From a checkpoint of a small self-supervised image encoder.
Training: muon at rate 0.0022, 9300 steps, batches of 512.
Data: trained on procedural textures in two colours, tilted and lit, 195000 training examples.
Rows from block 7 of a small self-supervised image encoder, named by matrix and row number. Rows with one number within an expert belong to one neuron, the router's apart. Each number is 128 + 24 x the weight over its row's rms, rounded and kept within 0 to 255. All counts start at 0. Numbers have three digits each.
Before each expert's rows are labels from the 100 images, of 14848, where the router gives the expert most weight on average: "top examples" is what is common among them. Only what is clearly more common there than usual is listed. The data: procedural textures in two colours, tilted and lit.
# router: router (model.blocks.7.mlp.router.weight, 32x128, trained with AdamW), inputs 0-127
# gate: expert gate (model.blocks.7.mlp.gate, 32x64x128), inputs 0-127
# up: expert up (model.blocks.7.mlp.up, 32x64x128), inputs 0-127
# down: expert down (model.blocks.7.mlp.down, 32x128x64, transposed), outputs 0-127

# expert 14
top examples: coarse scale; striped; checkered
router.14:134146106092109096127109128139127132101110131114162110129115144143142112151137115140137120125110156086114137138104078128109096130137151160136133156150086178181144150128149100096084127169110147191097143119178139114116129171093128104119088103137103158129150137089118102124140124160148107099125120135101170152121164170154166120145160158149104142128145120145149125119156096159110096106106
gate.0:116100120091147137135112174116113112133128161119157149109106139131095126096104142100163146134140089106128071202122124107169102112089142095117142117131109094132120151121135144135111117123122102149092116090130102104145121155143134167143129110126145122147143140127153148133135118124103172161131145143132160188087158153124154084074103133096108088122123133134123159124143140135129163181161
up.0:123107127098153141142104194126140155140117153142127162130105147108078114094118114126173135092165122122152072184118134075162112143081130108130123087124130113163093125128128142128124124170154096137096105122143102126155107151109133150135127127151164131113129144130156132118143114131084172142154172114128150160101145140127144113068113126116103082121124134123139170100111167115114135149110
down.0:128109124154135180128178142128112159116092136160119134115153129125107118120110101142097139113143149134136132141143128193173149152098142125086132082150104144142131141114123174127147120127144100114110106116173100128138127186071129111109113047128116113104103118111150090149133094151122129129094091150090134106133119141093120130140102139162147147176121139165131139133093165125139114124136
gate.1:137193144154130136138137160077130125098159104136113185117130125104142131133098111100129102089094130127140089165090133139104102130084134127162138149132151142157109123162147090092125164132086135158121151097106148153121113131152147126145117157166168151131140120121151168111104104165089112169143113108140165091095137125102111097127107120141143117111167110111119143108153103117089151147123
up.1:131134158085127116147115115154108086122154144082125152131104130125109137142126190139135139135120118145104150119137101125126163138162131139109109113142071067076122136105123183153114098145152139093154150174139109107134132116143139141107165114109084128120122161136152094138124159115149163121060134162076132174120135120126181134116132133098100143110119148132135091137119140164136117129122
down.1:147115134110074116095116128153140161128128127128116137169158109170176129160101087131133101169107131109126116127167152089117142169162146135168123136136132125126141123136106148132138121130100128158097140099137144136091151125129157134096153131127151132168108172156120112116104118101148107131109100151114121073098112122104144142178078103058158124148149100100123147099101155103124108138162
gate.2:133161151119092117135110149114098112167119131137110136130170128128140107130126115118162119142132148125147120165119157097150106148153141116138101118154129098144144114074106156071114131100146116175131115108099125156125105171126178152092123127079099131159125070109141150067122126146099163150149144132129167100129129154136116111139118106093123174112135146138103177104068156128133135143135
up.2:110133128136100090154145131103081097124142131130109157110140102119116143107133143121135096138108150095144085162116106101151096134094116138168090146118121067146156155102183160081104095117127130160103155131063144154134137119125106165116150164108126143159171092096151154105147137140132175142146128160130128082100145159130133139133145125122156129127101162132109117154146137138102163127119
down.2:122095103154173132114089153121120099138095149136123170153050120117090123154102108108104097131107122147121120118131127133166129138126115115104129115115155115140097145135116185155167155142122138104135148118143102108114114167142083144123154118139120108125089152081132136141102093124090136149118125131161128183154123155076117094080151146136130150153125146137160158118125125171174139132142
gate.3:105165120144117131137106124145136133136079057101125107088144112135140116121129134128138125144156120165135135144102136106102110136124132104123120090157170100142093157129119123147114075130114111129138134179108149109086133139097120140117125144144113154130114116173072104105189140155141118134148137127147179086124136132130069145162137160131097077110140133139138138166177106138120138161156
up.3:137151113140118135108096125154170120167065077124122128100171141135153109125120103113124127157178116166131143156099128135120131161127141106129135089165162110142089161156136122110106065141106128143158114135108110151080102134098095114111144134129099161092109123149119095129155148141134126149128154133142131112130138163134080128139123162141084075119126108094144145141159129130111163167153
down.3:119133123130148132081095139169112112114130144148134144140113105163133151146125072118125132130126124092128142114140168089152112120120116076126126147115126110109131117136132141128158162107165178130100104126110148103189134124119145144082180132142133135145132114088098144148173127097095091150118117095177139163161093083128123144086110158127158101105142129139138110085146115179110135132149
gate.4:102142121120147152148132142147141148104150125162087157129095129125098131087113083138095119141110156115143127103131109126129144164120116170105115116101130154160121171154161101144149160129090121134121134133112143143165163141084084116093101087121117106156102169136079147122144078127134106134144145110147154125134157130083113166134141141139127134142122146147076177172102084123128081141139
up.4:124113146120125105126121162146157120122148164170048144118129138132142114128077110106142163161123152127124149126136110090112117092132121144090135132107085169140090147112177127109170103133106144145133130145135094122123140095118101128128134140149107085142093165134078141135109099114136084119118135135095142155106151146105124152158157104158119110146139128148088132177094117154154148170163
down.4:140135145136121164130077114113133130155125116180110135122176182145129139169123147129133105113125101131131121102114107107106106168124076088131128142160138141118094096132102147175132123123174115146087173129151109108131101131106159127110124183141083131133132131157114159157125143082158139129128106136134073142150158099118106146114117116128133066109128144126112145139159075109140103152145
gate.5:129132122147171081135150121146152151145143160121112150137112096161121090165139100094134118110123157103083089140111153131160128173143116129108138143160155115113091127109157137130126112137096115160133141173153106143143111183109145084105135101154099093129157131107111119166126120140069126132154113159082140082107147134153128102149178115161117121129083113106151126139145134106125124122083
up.5:114142100168137138117153144152157125110079109094087144105154172138146121132128133135130129075114163142118108124123141111148129130133115120103096144114118113088122100151114074165078146110118160106163118144152145105166158122109122099113117124138118144082158170141131155140168131159156121144112077106101120135132150134100121132141158135180129175125104108112075145091168132130105125140160
down.5:154068089182100109103110131142156120109155126112124136121136184153127140139110136127106124130140099127160171086176172136148164125143098126112087156137093127121162120110124124126106132107114103119158134143131123109139195089118143102136121129136148148105138141074139169126124162141138107137130164127134103135130111120143148154093081154135109115108090095143098118173097151113096136115151
gate.6:125149117122145117126055154113120167162137125132133140143152154123123124125113128169123127134102109132104136137136098135124122096130158166095135139088124111092129135116110168110160125081105157123123122106171060161143127090130136085095115100098150119142068116150104123118140166154092128140108153144140136147119122180145087108138131136155134140094093139116128122149111174129150158179158
up.6:118110106125067086147148123130140133135184114099107135129098107183139107149140123129145132119161143161139109085114108158134139140110163115087148132115138156162153136143127168112105179128161137130145080134116123110125117145126163124109147140146120097096134186125164095120125157140149079116121131075127112127119080128115079133106092102122149177159156105117110137143100141147112139130144
down.6:116171122137107108151119120138132166126105137098121155152112152102136153148124145141130142110156136185114153111118116158129092124103141131132146130104149151176151093098092141080079119133121113117144115105115125148118110140154135113138141148109113164104135164077149130162126106107114107074127119078173129116147158170094097147136093145119166146188094135108141089109158120138148115100146
gate.7:152125107119140164116187148105128106123123142107124175109155129131148102098105140128118142115146157127150117111142096101146162096166127125166126124105093135135061122150114106132129151112139151113089140137124129131092124146103100176137163192136130126137115071095129124123110117129123174111113121154125179129170155099118096089127136107110161083108130114101133137132186100129143130161141
up.7:172162125096136147142174113102134109144124124118147180106142103133169109116127162126114122095130092127147104144133108125150128095165142096158134144155090159147079101139125112150135135131129137086087113111138096111115155110133102164158142151111125095124141082133120150127139146115125170125115088110130150107146134078116104090136186088142149108144140146089139128119161082170142124155159
down.7:085139131124140189109098144124154145098148124133150138112170115147172111119123118104136144122120149159112101092150154121177119149124153135162141128130135138135171138152117136136108118084202110137073128089093125185150118140124110119120103099132123131093137142095112101093126125138131080141116151117148111110156076134107135124093136126151121132158139104128148084133130126163144147143070

# expert 24
top examples: striped; rings
router.24:120092127090113153135098133106114093137132170125148145154161135107098176154102146136113122141114145078104141138124126156147150146149123113127080140102091160111106125090153110146089153141103152137079136151145135094091142136142146126124129115102107147140125169126137135120158122150160072132140166140120176128135176179112139080149126163097142175111121130109120106100143114145171128133103
gate.0:130127135136124102134140097121120169123115103135165122119092145127141091133130114155098178112153102146118139130121091093127111166161142113134109122131127128151118133138098119141065177109130113135109119123128162132117164137122167128184125123108166182089112137165143151116151116164125160147120142139115121134088146140116138128101149174078143089125131122120118151102087086056130168107145
up.0:122085132182142101090114112151123118147135095158165130123082146106135110130145148113107163138154108136120139106143081092087134187169116100109141159116127113154121153167116103138096126132113101177129167128157131129071135139136140138147140139134157141097117150130169108123110143151103146122104138118132124117111159140120158125116112108154173109105129148134128181106101073083127145128091
down.0:091147107131122118126140150133142127162134116132114098110122163143188109138111173157103117110089096150099130165152098067123105100176120129133186117112126117132159162127107088161149133103166107102143146144140156172114104138125154129115129097127122099105158111169119157162126150135099101121114128149116101148125129081161129117127112113139149084120113143086135138136111080130125141125175
gate.1:137104130159149082120114132112121154139141111134114116094178120157140124132117107162187166160107144107105182166132094114171143165172092169099120121155099164106104148142117141128139110104120126158123126146116108112090123102129112122121153154129114140126112076139175149140136106140104140129091164160141125122098155140116086142163092133115081072108117149121111128106104129143120135130114
up.1:111126106164075110156126057144166154114112168143134144132120138131112116119114144086138114164105144148133137091138115112138144094168126125131091125165130112131128172127127106164137120100141127138114125122074098137108113144107101118157146147137093154156122106182091135171139144129163093101128112133123139146121142116105100161153126093133138066117129148116092147123180109145143134177150
down.1:108104114115151123130187120122101130083126183120115086147138114129162120172136088129179167121144151132140128138149101134130133103115158130145143114125088121072147132125125116143127159140154120126128157153141137105105110144145170094137102134135137128134148132169097121150131111110162077106104158146099152140144110151163170096143108099135166136132134105074122121123137125080088110094080
gate.2:101094146094118149172142124128123103107129111164119134153145154129127129125133155111163155121109125119125174160106167104111156127113113133167116136153132121141122143085121141117073108148143146133173092124135127101162143086118110137125121181111128116160090141137092112095117111134141183116217130095123109109135115131116130118102102130102133109143176122139135125151061134090161138129127
up.2:101160094081127160077138165169119143181121152098105099143144105136139152120157116111111093177122150124144132076154088142112120149148119141118114113083118114147133125150119145112159119198133135128163137100121152119111110130125111160108135091100102091095118141117124115085136143158162153159133112136122141130156113099142133108140141135193145127128112110087088144130148134156133131131101
down.2:118093156155093127118129152082169119114120116106154121142145109090087129115157166122171115126116128115096116157127101173116187140102137105137138149117105139115150107144145142159144125140111106130150084128103129135128144121145083103112141126135145134182137083125111125151110112181161089107140142144144129133146108078128089174133109129133114136168106155116121159164105154064137120156118
gate.3:155112096083134156137187152106133140129149143163130147137127136118119145123088110093189131098143125142145109124143131138187124112149156110125111131109135085132137112095087172137101162089086117095123151090141137110123125164117138155128160114105104126132108092105123131113091123148148146102112079182105134106107158109101157115107147111114135126118153145131126182136176169125137124142108
up.3:151130126077147123136167153120112110141148128128137142132103119085141138163126137096166144101147126146153078124094148151135097134136156133133128135099127107168148103098101135119125101140083130084127158104114114160116149152148121189082145102147083130149118111107167120076098148171138132142134080148153137120093112096089126099151137111126123121109128130154147152146177136141132151170097
down.3:103145108140134126076108082145156094132122097156150131127132088164131097099164143150152092124109107129093157122111109152119118141121132145169096101125118139105162133121130159121138104170165109153125111141105113157150169134146119102114096132133145099118127136123155132146140079132139089106100156096109118122139102079154111138118133090204114148171139131165128112182119123132139173130136
gate.4:085174086136131135171121100156111139088116150132157154134135123151181100129121123166103103151108139126126160157159110116112163157106119122115131131114129088111152125149137149116147125074141118172108111107146130088143117147099169117155133152118131103115142116090160096168105141057080132096145131087168111102114131138137145137135134136140118159117109167153163125109101106136152106121113
up.4:163135155115112123111148178120112100146104077146099136122162147126119143088097102039152139084131121101133115160115148099132108114125156135106146096168146130152112104128133143171102171135131126126152138116121108120129131148104090140150153092105110135158132143150096117085139136150112134120131129163095122144176158113128129109099118120166146133094080138149121148129187122124135166132147
down.4:145123118126118124144126085134119123094140170162152122121135148079102110146083143142177178129159129155107160134138115145150081076142126131116124174145134078152089102105116142155146151130082171150167161111111121096131102093144144126125133129111096146121155157087124121108151141155154105126122089128137113150115114140132123116169147130098129072157121135117125079133132149153128100151103
gate.5:119154123106064138140129127171107098169106171117156097128111159108127108110127116154116175152147076100151089129110098092108105126141132143123111102118120122175156146129099098130130092168095124151113107179108163149123107101133141147128118137176135110154122163157138131122096121123121132113153154142146164114113156156157186102141111140125083127094112134179136122142106121109116124120126
up.5:115115108174172088113100124091168153093120114109117125139159106155154145126122120124109092123132178144099168128161159148128181123127129121164148153125107140101113150134161149137119160102161116123165109093151118130125131153132147095114133098103145136081130092075171112120162118136133135113087119134081088120121099110110096146100128138144181118160145120109140127121117159159119150121096
down.5:140135098121104069126095105181169169143123172155126141116128177136104102099122141147144118135130091140131185123135074156107125119150130128128117107161112141117082107090104133121117114102111153137115077122109128179109144134127128092119144111152126099129112176122084120118140133143140157138158123121110150111096153109153122136094127162157093159111105117135166158159175108141129129122151
gate.6:097180110110176120137146123109123144091144121118125118152121129149161182088083135126117128157128136098082122099139138131150149109127077107149142110109135131084180124101130131116155119110125112109125128172131184090160084159106152120113123122115130115108127104127132156108123152111123109162118115125154098197083106134147094135120135143150161143159100126122187112115157129131135125137157
up.6:121176098093139142117166121124126126105129119138144124096128100137145150101088137149115119139132144109093156101146121129127137092120059094150152127130104103115149125086119182115105108107133110111135125098134149100165129136101166127154143143132123147113131097123143169103096182102151104132135111172124143166097092113169160141121138144146141112198092132141167119094132141155122118169114
down.6:101103092140148139163122117131117104108106124088131098132135132136102121169135161144171152120108129126129116136125125164129096116104123167115185125147136148137174124106114161151131156148122144160122148150122137105098126159125140120140109098115146158120107154094059071088138146161109184159110151102128134076122110122172091148173117125084119144131130118070120146121127133140129101134140
gate.7:173142110136107167116140096120133151159074136122168106085117122131110139118152145124080180134155123112102172120149100098125124160130100134120107151122111104152128132111082147109131153129112110144113155110135148110126096100151149139138168077092153114152131123135102113085111120160064164151139103125127110138150141166127163116132177140107134124118107122156136118128159146091160111171104
up.7:093138107140144117136124178105134138096204112126109146160144140122149139111117150099169084105146125123130090137160118202150175120121128152104107114132148131124165101149132113159121161132170143111162118124133132117133172137104128101095109174134091148102110117122127141128116133097167116120088137128100125122129108093086124156131112087166094143123148141104139106136082107142116138094135
down.7:135128128138173111140175095138163121116139138117158128153147136112129131119104107132130151139161126093129127160064101132114168125106144149103133135102139145132134129149168083124107064106118169161107134093103138138120094129130126091119135098141148111110099144074093110120136142088141138122132139136190127115142172123158129125126076099110095131133151111144198162106143155129117129144151

# expert 6
top examples: speckled; veined
router.6:105153087170130161125091146158138152155102127103144117164144164172135111131169161131077161122130104097116152098091135160126136162155119154099117107114126077155153160113163137110095170122148124097155114103110134146138142143145118114127164154142136143124119089145149159105127136089136130182124117097167132140145142155147138135132145145162159080149135130130141165095113112152158111150117
gate.0:108164136120096109143097151154116128105119135119114099090181156178115128128114098107138149120111151129109137117151130106171068101124134103146175152150087138146138169113143156142122104153133128115166149140104125126142107116114133158128110070097137134146143108113146123140134157123119124146156151131169169138083150093077116104121096141163162164156132119124105082089148126117122111129084
up.0:128172138122096110160135108152119106085146126096148136073191119174117122143126147134129133136096140124111135151128112108150109101107135093158145143143137150128149179097128154114118125144092116106116123140102124127139106108096159177146128112087123118101111098110168144099110120108122119144158143132191130145089152126084119119101108159138171153190119132123110092093152154135142135144102
down.0:127139126086155124102174121090167110097167140136120097125100173119140094088133124168124174109141135160134153114128162112157161110099135129122127125117119171147153114135133139133116101146106138110124141135118068130154112161089083086139113111145134103091109084190164098141114123108133163108145124132133114136141105162131156078108133136128148148108147132099089171126118129137150161129145
gate.1:120112162166121097112100115111132131125111140120154149146108115159139166139086149088166146119122135143103119115133105059141143115090142124126119149142144095082136115136082113138128144149150129120131138133088143165152126125145148082122148144124133132101120112147164152100157160102099131112105127124110100157129145166129114172144109159101167091113118131139167127128191135142060136142076
up.1:158128088111140167132135136132156108134149113107090090127128149119143089098159113177118123136149141143152153148136150180097124117150121162124125121110118152175143147122159135132121120098128104143097108115185109082112127115115116140092114143126125106173127153136113115140110102133146158129151126096117165086144130090126158098106136121137079154141159117124101122142049102115175146102165
down.1:131102142161114095134126150179119126136130140130089194114058111097120129122111164114150148133148126101118118133110119156146109142127159106150140134110142095109147131106132151120155149107123101122134115141101109102118171101171163120103136116115152113119140133141127087114118143157105141099139188168127163137095150113057137139136097121124082126152121105176087137138120093138133133177138
gate.2:137103183149132150154107161137123118114109157096126103120163124083134091169095160147112140112140158118110131139167173126136119138156149141102132128118089043093094129134087168119105159124109107150113140123096099117138106149110129122144158101100150115132138126159080113095159108151142156140108124147119095119147074137137155138141174117132111137144153123126123162118160153099140115112132
up.2:139112170147134129144095171111099142110110152085131125136126120103108083133092139152121139123129159124097130150168144120150146098181161154098119119138092059111105123096128148119098124120088131159127128104118108128175086154146113132114157103117168154139140122143104099103168084114151163129125130160124122136160073114150178139143149130123112126128170122138128173116139148101142107133103
down.2:104127133170123144163135143135105151143167148117119096127137166124126123130164121067143106099171132106114093138148120123139157136124119123131146129104132099120092134096102137108124134116078157124171098129136160122165121144127160089100124102171141085114125110189117163149120098125176130133112150160095152174135101074133150101095090139103121103140164122093153117119143112114138139154121
gate.3:114145133137181131120160109119125116134142103076148130102142173161108112165169135095132101114148134120105074114128173126160074133145159123114123099171162115142107132141109111125129115126103094098114108143125129123080133147144111136151114111180134198169128162148142116108149122165114143123144136121117127108090150116117075099152119109156130117111115061122138137126119153138122150112150
up.3:108139098123158097133113149116141153178173087115124156117137098159100138124188156096162095115134134121109086119133127131131097151106123133124154092133120152146125143150131114095129107133107129092123134121110143078137142107137095104120110077113152104175156149139114130122183127151106150170160080137125168161137122117111092095126150122162137130157097092124129111125152114164103160118157
down.3:084117116134143156156139135125082177114088115159157122108100119088102165094104170073131122143123146134103121091124132110158126112134128098147167168094080145081112146116151153123138109172110116163107135103164126075158118088150147118142116161139141135162118138138131160134132100120121117116091099173147171139097140138110126122149124130142105156118128175145144096139130123134108115138139
gate.4:126139083131143118142138109102158121134116118159082114156132128159132135102149127157125084131106149086144147118152148175141104119114120174134114133085163131151129096135118126105168092191134111085105148101157135121123147176133156136094100152133102096126119141114124135094185122107144118127112133120183095146166092119101121143127153110157157131114142109127126157156080107116156131100097
up.4:108119117122140091158121123086173133115118145141126128126128115139136089122096112161122088128084130119147143153167114189088139128109111163182113160101134151166139123171135105159163174100108131121100116132162161142117143127149146119143078125126104112148124106089111100105166092079154115123143119096150134114148126126120132146128135137178152136125128125125152163141082100106140127096085
down.4:130125141164133156138136112128131094147119115189100125141137172159094147121124128155127142147123142093126142141121151166126135157163118133134136154098131126162146107128166131130166110175130110094121149107141100124094128128121100096128124153119136127120092151081139151079162142132115154143148134117153075127138069080103114147105116111128187116118138083119078104153110130075157135102110
gate.5:136139116078071088131127145126146118094121118101126140125135093126132136126136173133142136137141102139153121119146152109094096099145137094108155098109157129089128096160125136153084158163131109106141116140178170160154110121128126131159157178105150132113155116167104099116158116135115130081137103100108127119135123151124138143115118144102127116123130139154181077097101119125186189127139
up.5:124134172128103117128104127127106129145100138191138110083135123145107153139102113091097078128112127118144156186156105121134107172114130188125104120099109152131134140120090137171143157121138187140095128127151087146152106144122141114117097144143140145143114152103136124116099099132149145112145103125158137113122168078139124149171149083141086088112107149124131114120146118089146162145119
down.5:123134141089111161138140139107122119152179144160127129109086107132148145117084119144081121080144182080141112100130101140103127085114145105080159133151109126103068150122129111151128155138161124125120135094184153150123133161121125098119101130147158118139165097145125115112145150134134117085111112157124155164113085153129102170145164089139133142149119155119095115115134132112147145134154
gate.6:077163116093155119109093152170108096129170083134097124149127162170134135088112131130119102135139132170137132140106157111124140151115151129132113101153123126088127147170140140107155118115130137109130174147100153131155106097098147107131118141135138087133129121108122098166115138134125141124149136145115132101157154131085106094170042158103136088143166134116118111127142127144105157174113
up.6:122112122150117140145124106097133147176085192144114163108122096075129139156157113130143191119120126120126109133170135141131141144134117094125131136125105144160144098114134099155129170147133106137115126109123105101109127164144103148128132098098100170123159109164134125081154110115130114147092125155131121145095123105119154150064190102154113171127130127143118135147092135136126100075142
down.6:112119091147167108082149142180148109136151107142082129175100144111120177101110120108116121130149107131151105122135089162145144148088110145110157151140130146125130070122128096141172136121095141154166141108076130102099141139086082177109146128105138151136094125153106133129108091159135104186156152163132124097141143127106145139114139113126109104155139133144106103134153115123131115149131
gate.7:120106099089158130163168137160143128123149097135147108111110127127134106180095132101135141133159164144112090159132123135129145163095112135172160127122154118101127129125116112122076136092098116067130099109139128142110134126155112133114097127163112126103100121165125119102163156161106162142119160104111102104115140149119095140131100149129145093188200118131155125144080142141100119127143
up.7:109136137182119107085075149138124139144111143126111135119116092129127108086143133190167084145101105074166102151154133143113138149125154131130140122132097139148146148141147125140148130144102131127154168138116136085167122128109109113133140138127139096129150166081129107155082077123144121112133082136151124145170123104106149148103144117163092148086096122148118151122134121120186142116098
down.7:118131127160121143102144138122122136122109138105149122159155098144130122143123144136107105102133142102165091101121088119142138120138161136093118088108121097122147122130163119129150141103126118141156067098098131122095118118129143117119155166139107122151148071130132077106151165124131160125150096110150083092126159104145175151109156170125176124098118129108089159145141190165128102175134

# expert 1
top examples: looped
router.1:129102106132106109113148152116134150129095128129180107101093120102117145112097120151106098087094145079131151095109081100153134101184103145111131108104092130133121130111102146144113181113161141118148133131110118096154126071110132100153117092115139130147156099104102125151129142115131075077144144104157184078115111118134127139118113152110144135120135078108117155135134095142108117130115
gate.0:127139150154155128114096164139162122126110122176117142099112104138119140092120154127126169154114141141149120110111126126081104130093154096173152087126128134149136049144149143124100083137103149135144105141069145127127126084111107127120130176158122179130148123133092106172147130116082088153127160107117131147119147118110114106119150133125127154163120169089113133131112150137132129171107
up.0:104181126116108121129122141157124114149126159139130143167171095149126141160103165124138146129088148135113143105150109164142157113153145123085083135158127150138098123094115121122157107160128162097082119141161128100085073115116117144155154115133137107095123121130120127076173098123151101156114111076107128160138084111137134186126128123128140135099132128151096142095166151136146109156117
down.0:151082113137130100102133134106172148092120120154158115146123154099128118102098123137110075140115075141122149132117143099119136172100124147116140166118172207120129111151134130131127139162137107122119129102142124112073129118124153132137118119130103088127092137128113106131188168134100148131132163109119142138146131130192120128114134141163160157103096137124187130136103104136101093097133
gate.1:133083104130127139141131124118124113094124124142126137141151161105112144110147168132171088172118149156127169144083115152102131125126154111135161126110151112129122132126091170169107125136149131103131114154126152146144139071110112151129094143114146149106147102135099105139141137100074122139176111077107098101150189102130132145175131119109144125087126164119149158113166081109141104106097
up.1:133131137129159131153116113124150160121129079147141134145134142157092162146148133134105093146075180111128128143121135170111120136165091147114129112190159119138108081149124141134115139160127125088133104153102103106147126077148141137071113137141149134100117141123138122133116156116094108151203140081143093131116130060146105153156107157123114124111135146102128128127144112114152117124088
down.1:143096116133116114153109166095101136130104181111172124115119122104123081113062123184112131096076137146166110119122191112145110132130094129139118127148158143130085149110112117105084149155123116167117120113149107128107124153114148176141120148083092118157122109128101128116173131133133168100124147119113115171168129133139117160161158141121142153127100115135140148116155144118108110103142
gate.2:104136116105106101184097098154128142137138099142092134108123153130150092129127079095139126138132156157165100079146143096110152109112123131147140136112144136101124140161155134096119138147121179123099107104142093150168139155113170145139155115103178106115115096127151083154115120121140133119100102092171106134156112121164161135126096115124123143146168160095149120155100184133124102112145
up.2:118146120144151144130119137144142135116103169165134141167095104129110121097108129130115131134128090125116141146086105100167125190177107123141102126133115134120151076125052116130121164154120122126132143188155159134128101104117125151100113122166133150175120114133141142168105128121158114123099129103122092113133122114138074114131116148132121121149145108125137112153045102147158145143164
down.2:113138119108192140100106145108108150161156087130118157083131151138114132074156153110089090103095143107095109104150133095157128151092119127137095099135177117100103124144077135130097139144137125138148126146156114123184147135113115120168132135163160104122138087137145156125114105143149145125158095151114068153103150100119135150128131131137089155144138185119146128145133133129137129144147
gate.3:150137154109124129126117134112166133063131160138128111146131084115126138096150167122142114130118126129082151117171150112120149152126120133117131119095121116127119141107117148142135175127149118087136115093130127125143140144121114101166115110127160096111202176097168141084119134127108123119106134117086087139127133113175107133140124125161109159116180105163109138140060139175126113089156
up.3:146137139140099143116127124105127119127119123144111103132136120147114141148145123116158142162131127146126121104109118125166106119137088121109118095144106207080155121110133112119148124101113081127145118179089135145105135130116130139076120150123141190149188128155115132123142117133099139129135135147161144099099119127121151119173100175105078081105085114122137157139169112073146140162156
down.3:111129125133107085148177123143138139136156081130085143146143135139113126091107160160106164146127092119108143136144154134115142092151124131143125136131135126135058135147135153125193132116116086124168118134127133141147172113121135162093093137089101070173155091159083127129178125101105125168141146135141128120112142112127128099109155170102134131099092118108114143145105105112155135141119
gate.4:150145110146135132122125132144107100120114130137150146088112117127119114123100140151134156175114082130137099117147082133110150137111182116172128069156101114081105128122157138110122128110120087139111140147112129147133074116157138147120144145129203161117139111178127114145132140119134163130102139152156123152076171143131105120108113152105119069137099111172160155122150154099113111114129
up.4:115113114138113111131097092181096123135152104184106129090118127127110138118094107156086160161100115108137122121121088101144150140144147158146127112146098090088145112099149136103151158086093054141099128135121134081171136110150136141121129160142140095155150135122136123126174096130145152129108132148147144113097166134133150134113112170143167126137100150108156142109164165135141146118107
down.4:123109143135141169188160093071108138100145148107120157123144136137093094105130109094127150142132130158123219111106121134105091100130085125132137093087126133104128175079147134116160157161090130132079153118106131121111097115128140140132144144127140145115143144112119155121149106095114111128142131126114122145102105108146137128135139103140134097127157136123150151090163127168163164125166
gate.5:128104105109157162146168114105123112132110153135128111146159132143126138101125136135121146134161124165101132125157133121139150130143170127149163130080102136130130121139116123141138117104118117120093118148149108061111110128148139172179125122141127102087127162185102127136131122135129129123126145116077176103105113102180177127123114155108130122188126117159158125094089109092105094064116
up.5:124091141124130171149132149112138097147121123162124155113125165108128159147115178160107157161118150160132130120194152124133141132117164132106158158096113135108097099141104132142129114105132103099104154110119097054108136140126160157139136123132125110099137167148085135142128120133114114160120120136087146128131126092120141113149115183106126088162097106122110176085144085087111142104117
down.5:114145167128140162094185160087109133113135110146135135157136130102117160077164151133157113121125137109112144143133162117107109136100139101119120094109155142134118103168116117130155081129139159175113146122118158135137110101160155119123105189139125175093133135146174142150144121128114050129117103112148140135131094106124148085151132114128153110087126102146127096087085115126141143127122
gate.6:135121171128160167120137125170115125134127168112149081091101110100134116133117158104085127160123096147137115138109132145099128125126170141137133112096160140118099125090095156139102155128117133098091072147096117143099109134107177110149148097146137128138114061149152122123129136141152111129156085125124087148115112144117101129141106142119094152148123190174118165134113161139145147156151
up.6:138152133158121114152108159134160117135087124186163107119148104116117100150104100066153106149112098112105121125115150108119114140136111138148159148101130083151098118072118148144142154115128102118165109120108084126117165110146137150144141128149126147129106154109134192162117132149144106130119153146124157127156169161112116155107121117126160139153110119147076106090093070109135135119161
down.6:099129180168100136136135165143116121112163138134148147126155135165101131104120154123104095148093090072149100134140105138113097160133156136134137096151130114121136143074147130134141094175043117122138107188099116134142148093125105126149151121111119128157110128129156131143090094163123055141145130121123136124136144150145136135150113127149143115115108151164103124100125116120106109136159
gate.7:143133125138141133134131156144161134132106153142146123116142148096117071094165133149141121093113172153145093095106101170152127154139145106161136093140094131162134100147060138173107169123115151124148102142122147092130124154124128140123131098159110121132117133110108109103127132156124160112074129138093106139128141086089115163173129134148107090128140096135123130107201165124113109113111
up.7:172124139167110160142144146131107113163122122142159124138133125157097139133196115112113175117119117127124193119119112190134110109167107139087131130119104116113069116144107132110157129146147150101127144091131125143151176122074125138077131125145144092143116150098119151100093143138127117100104146139147126126121101134089128129168103104140106120144158120091087137132110177134104144116108
down.7:131122140146157100141110096131144182127129131139137129145178123084162120111153154131134136116099163156130130136111105110143130105121127155136125093171149167114073110112121118142126113139136172136154057144178149097110117125087082141134068126101141149150161131133121093133138118122107166135128111106100134136156144124134153119073123162109143107159115127109170125111157096107148081125121